config.toml
encoder_norm = "batchnorm"
encoder_depths = [2, 5, 5]
encoder_kernel_size = 3
encoder_widths = [40, 64, 120]
text_encoder_norm = "layernorm"
text_encoder_mlp_ratio = 3
text_encoder_parallel_block = false
init = "torch_default"
optimizer = "normuon"
epochs = 64.6
lr_schedule = "cosine"
Rows from block 4 of the image encoder of a small contrastive image-text model, named by matrix and row number. Rows with one number belong to one channel. Each number is 128 + 24 x the weight over its row's rms, rounded and kept within 0 to 255. All counts start at 0. Numbers have three digits each.
After each channel's rows are labels from the 100 images, of 14848, where the channel reaches its highest value: "responds to" is what is common among them; "lies over" is the class under the peak. Only what is clearly more common there than usual is listed. The data: patchworks of several textures. In brackets: how many of the 100.
# convs0: expand 3x3 conv (encoder.blocks.4.convs.0.weight, 256x64x3x3, each kernel summed), inputs 0-63
# convs1: project pointwise conv (encoder.blocks.4.convs.1.weight, 64x256x1x1, transposed), outputs 0-63

convs0.24:139072105137124192121141155111105174134143126121108113182154118139172133136116087141132124104115116137129114130133161095127155133108130163122165134116110119155090137133121143088147117081113167
convs1.24:123090117160123093137114095129129086151147091125152139120145173122119107098083128151126136149144108134110084159120143135154126138166112120099156095169150139129128124110103068101081119127133102
responds to: looped (51)
lies over: looped (47)

convs0.93:132099125116104174112100130121108081112116121114108162114101171143127118161072117122095113111167143125088175142140128086132142119113130125133136178142133101130103169139118103118171131152134101
convs1.93:139173139135124078137154115136120150114150127125145070129084138118123115120078152112082103135144149116150134132123127145187135130146109150163101106093134083110149122108159133123148128130182142
responds to: labyrinth (74)
lies over: labyrinth (73)

convs0.44:142098143106137140118088142168122102073159124115121092107100160163147134141137178116130134144126132141113085093114107114103103117147120089169125150079162118121097127122119108124152126155137087
convs1.44:125129113126112122156161121142165102129124128097151144130132108118173121124071100130135081158170164132131096128153117133137154133133102081099150159164174149111157134174132157135125102155138140
responds to: rays (64); centre pattern: rays (42)
lies over: rays (60)

convs0.162:163128152095125136132091090057168161137131131157105129124139114171129143133096138126147164115096139150151143128125082131095114158138104101138108133111136129147119109135111181136120160097167124
convs1.162:165166130186099107106134130151115118139143168101132137136131144143136148134127125127141163178114127099116113124158156138141094096141118132129174095157132135159161121159150096097106127182168139
responds to: labyrinth (57)
lies over: labyrinth (54)

convs0.217:098104095150125114128144150155148139092139117097164151155160148153081088127143128116125084136121098095145125117105162092102105135163117133139106084129111148131116107113175174131126160115114106
convs1.217:132086132094149135141139139113111139160091137129107150121146122174152140107131126159113085121141103119163112081169124176141141127079146110133132119141151141067164151151143083145131128149122144
responds to: wood (51); labyrinth (27)
lies over: wood (46)

convs0.236:130082111135112122129134134135104082091097168123118120161138060125108131177133137107139104110107151090130133113118137091139105124111118108154157149105164096109116132147149098161132108119174154
convs1.236:127076126111091123125103114080096123154110141123139091145145128109138098158083152141128104126112159115149100105133179178138125128138142170117136164104115135105138116117122105128112099158180149
responds to: looped (39)
lies over: looped (32)

convs0.13:121125116097135128132152181087129095099091077152136073113080152105147117150167138113159141144147130153100130118121124133125136153118091157131113092109109086125137114174142137144121105136124155
convs1.13:167141097144140138143092120178088106153156096151090123089131119128144107122131125134141171132114118075171072168135135160150132166140137126128086133136132135152138104133139148106131138137145095
responds to: looped (45)
lies over: looped (44)

convs0.19:133130116129127108082112139144133119122083176123140190156140138082108138091126102153092135145140126120141114086136167146128122132089124074154078127123102108125151099115121139116115112145107159
convs1.19:132143157114112117118148075117100151139165145162175141156168123108107115155149080097112131108133135120192148100138121147118107104167123144142154114141126109126107122108116136142151162078100131
responds to: wood (41); labyrinth (33)
lies over: wood (39); labyrinth (32)

convs0.110:161152142111146100125148168076118138152067102107147121156173159111136124129116131124141083134087124144142118106137154126105153135156102144119114127132156103108125125132116116186128159181145140
convs1.110:141162116139155129135115077183120099156161116089146121166154127142125144086068125159153135102127136084107109105145103135115119164115113119134140121138065086139133128125113137143130153131120125
responds to: woven (37); studded (36)
lies over: studded (31); woven (26)

convs0.87:129147093117083100141149135098167126156072118132130094116130112130106118138110120121148129103117140180063116126138086138152164165094124123120099163151134139115121142146119162149115163156140113
convs1.87:123160133107109175108127111133130165172152137152155183150148161131098123110137115151175133172144118105153121116125168131116092126127122170121110118115160193121151145113131096127155122134117127
responds to: labyrinth (36); grid (27)
lies over: labyrinth (27)

convs0.180:121118107135112149136115173119128111101100124150155112102151068103150107168110107085139083131130131139116158120168160104151140158112117100094178128110110145118110155126141178126157108124144122
convs1.180:078097134110123129108076084155112112121205122132131100109137172148123141108102139112122108138125147114146117134109131156162121128184109166113131117105137135095121120138121098102088120158130115
responds to: looped (46)
lies over: looped (43)

convs0.109:091114154130154152152104135159096094130087108106055112112150122117112126104151121141112146127142154120138175142143124083110118151105114147100191109155109137123106132113132115113119120133139080
convs1.109:130105124113153102149136113107077141139149118153149140140108176151122134152123159132134115173140170128127148157177148155127132143146090164115090155097084156104155115153111091120155124112112156
responds to: looped (37)
lies over: looped (33)

convs0.242:132099122137138078170156136119103103121123104145137108104128096095144171153111123126174133052169165155115152158141128093131113121139111128142127143138110120138095100170119123097139115115109115
convs1.242:116123146100135106136169147131142122106130098110132149126128131078135139102147166159139102169157131084166113111124097114135133135163105123116138108119220159133122117106173124095133127130114135
responds to: honeycomb (94); centre pattern: honeycomb (31)
lies over: honeycomb (94)

convs0.20:171129109155149162116132158104131120155097123136093186120118092151123152110113133077131135135135127132074124141145068117123135192158120118147147130097137105162113132127145157149114125149131144
convs1.20:123102163078131080169117116123128142150150168127089115107140159155110144107116128168151119093121104117130068132113117112127114127118092132121134162163127141139154160133109118153117078108088128
responds to: honeycomb (73)
lies over: honeycomb (71)

convs0.98:151150131118140111155100167113178129099116101137116131102115133109085107130179158145148093144131124114109147163120155114131168131144123157105159073120117115126110128090168131096108143129173104
convs1.98:135097130078130122094154144176148107132126129162110112110137133136133140119128133129150099089140111116180135118116121119098091148109120131116080178129174154133084117090108094131098156114108156
responds to: honeycomb (59); triangles (39)
lies over: honeycomb (54); triangles (37)

convs0.50:122128124129106089130138160121109137142149084138164129176130115112151154140121141157067129112121134151129081113129095139133123117154080143123114142129124150214129116125111108084106136104127138
convs1.50:124117109142122146088139118122119094123148058113100078168134140143085117102126127134105104129125097124118143094113151093142124121111089119125139125084205145131136126106141098107125136149105116
responds to: honeycomb (38)
lies over: honeycomb (32)

convs0.181:111148185125134147150167118178084120169107095120147133139100144114122149132149122129114113098137152163145128124140136086115182157126132118099159107167108106104094095106107144158140112137130145
convs1.181:104159095099159080111127156075093131121138128105145142148077149131121133124130148104132103174156167109114116135167125153137088097140103129120092143108153139118184138147124122116119131100115118
responds to: labyrinth (40); rays (30)
lies over: labyrinth (37)